Rows from block 5 of a small masked image model, named by matrix and row number. Rows with one number belong to one channel. Each number is 500 + 50 x the weight over its row's rms, rounded and kept within 0 to 999. All counts start at 0. Numbers have three digits each.
After each channel's rows are labels from the 100 images, of 14848, where the channel reaches its highest value: "patch colour" is the nearest of a few named colours to the mean colour under the peak. Only what is clearly more common there than usual is listed. The data: made-up waving flags. In brackets: how many of the 100, against the usual share in percent.
# convs0: first 3x3 conv (model.blocks.5.convs.0.weight, 144x144x3x3, each kernel summed), inputs 126-143
# convs1: second 3x3 conv (model.blocks.5.convs.1.weight, 144x144x3x3, transposed, each kernel summed), outputs 126-143

convs0.54:397390558579530528453532538467501408623492427488482436
convs1.54:467487475436515508451524513533545506513522459500460455
patch colour: red (31 vs 2.8)

convs0.62:460531484407489460532505571543456535573546541526451460
convs1.62:562499530514515456522448479528420457509457632501431545
patch colour: red (46 vs 2.8)

convs0.134:508484440402492501502481355529423589549469450510511544
convs1.134:409471501495422511547580526480527560509522451522564471
patch colour: white (30 vs 3.1)

convs0.95:465502441522471509571520476426576556484578519443499488
convs1.95:556551497459519462474464454394520605486475513509518420
patch colour: green (27 vs 7.4)

convs0.116:436440465444512487476490547528503553513498572556494671
convs1.116:588479460452606533407454510485485595609502428477501447
patch colour: white (30 vs 3.1); pink (30 vs 10.5)

convs0.121:507500455617552593479481501525515485463624422557378562
convs1.121:573481542433485547546482463441508553579565485488409573
patch colour: black (26 vs 6.6)

convs0.53:552526525493469364485463579500464517497519518513424553
convs1.53:495434593567522618556499520526487483591467481478578462
patch colour: black (28 vs 6.6)

convs0.21:417413524462560450468519540531530539509591498497509508
convs1.21:459457507470494469530361495440506459475528510484451462
patch colour: red (29 vs 2.8)

convs0.41:505494482562539497447471500525576491465488597525660562
convs1.41:558500447542466529413517507457501467494441569548472520
patch colour: green (25 vs 7.4)

convs0.49:523434454457519484399410560446572470464422516509532540
convs1.49:539540531560495469514445543561497497496468497570544505
patch colour: red (26 vs 2.8)

convs0.28:499453473460464481496544477529533476534437483471470537
convs1.28:571407460492505465431458545553564568531504464463488523
patch colour: blue (62 vs 3.7)

convs0.84:486514440531468519596524461458496522514525490508568504
convs1.84:492534436538517466501512461423508506532523455456517517
patch colour: green (68 vs 7.4)

convs0.60:460486528549504499501511532520505484457427548505502623
convs1.60:482451511390546510476500503486494496614455552492503497
patch colour: black (86 vs 6.6)

convs0.113:414462437576539481574497475486510563510493495539549451
convs1.113:522503533542406467507556507455531508456526478532513544
patch colour: black (68 vs 6.6)

convs0.48:487494509506512492491460433547456530480471429542554500
convs1.48:529504425530501495473479469469498459538500466533466514
patch colour: green (32 vs 7.4)

convs0.51:572461539540500604442563465534481472548495391474470486
convs1.51:577426504528455475515453577570538529540467473498537539
patch colour: blue (29 vs 3.7)

convs0.115:542488452377426416515459623488487531507523482572543613
convs1.115:449427563430518547444543452542537520546443538506531493
patch colour: black (41 vs 6.6)

convs0.22:540493501542460443516484418549558553496510546485572483
convs1.22:566463538482470482481507474484446475493511520481578539
patch colour: black (35 vs 6.6)

convs0.67:500481533531470533456413606557599554435611522515451490
convs1.67:517567514581417431612492486494489455479468535550480572
patch colour: white (38 vs 3.1)

convs0.80:451514455468553520446449516474532531452650449494541581
convs1.80:613494447436517502447521527441440513469527512497506480
patch colour: yellow (38 vs 2.3); white (30 vs 3.1)

convs0.32:510527510426481526531507511522467501546653531501437377
convs1.32:509561513503514502472560452454521485503501516515595499
patch colour: cyan (29 vs 1.8)

convs0.142:429454466474604568513459459503485516505499448472483544
convs1.142:477497562474539507515464483509550513455550504393511397
patch colour: pink (29 vs 10.5)

convs0.92:479511497566509580481463514525592595554484497479480523
convs1.92:474537418488585565544483529499500494380486465528460526
patch colour: blue (31 vs 3.7)

convs0.104:525552453561558553501454481479579516542471630454444444
convs1.104:456440484506567549434429410429612487538505379560531407
patch colour: blue (26 vs 3.7)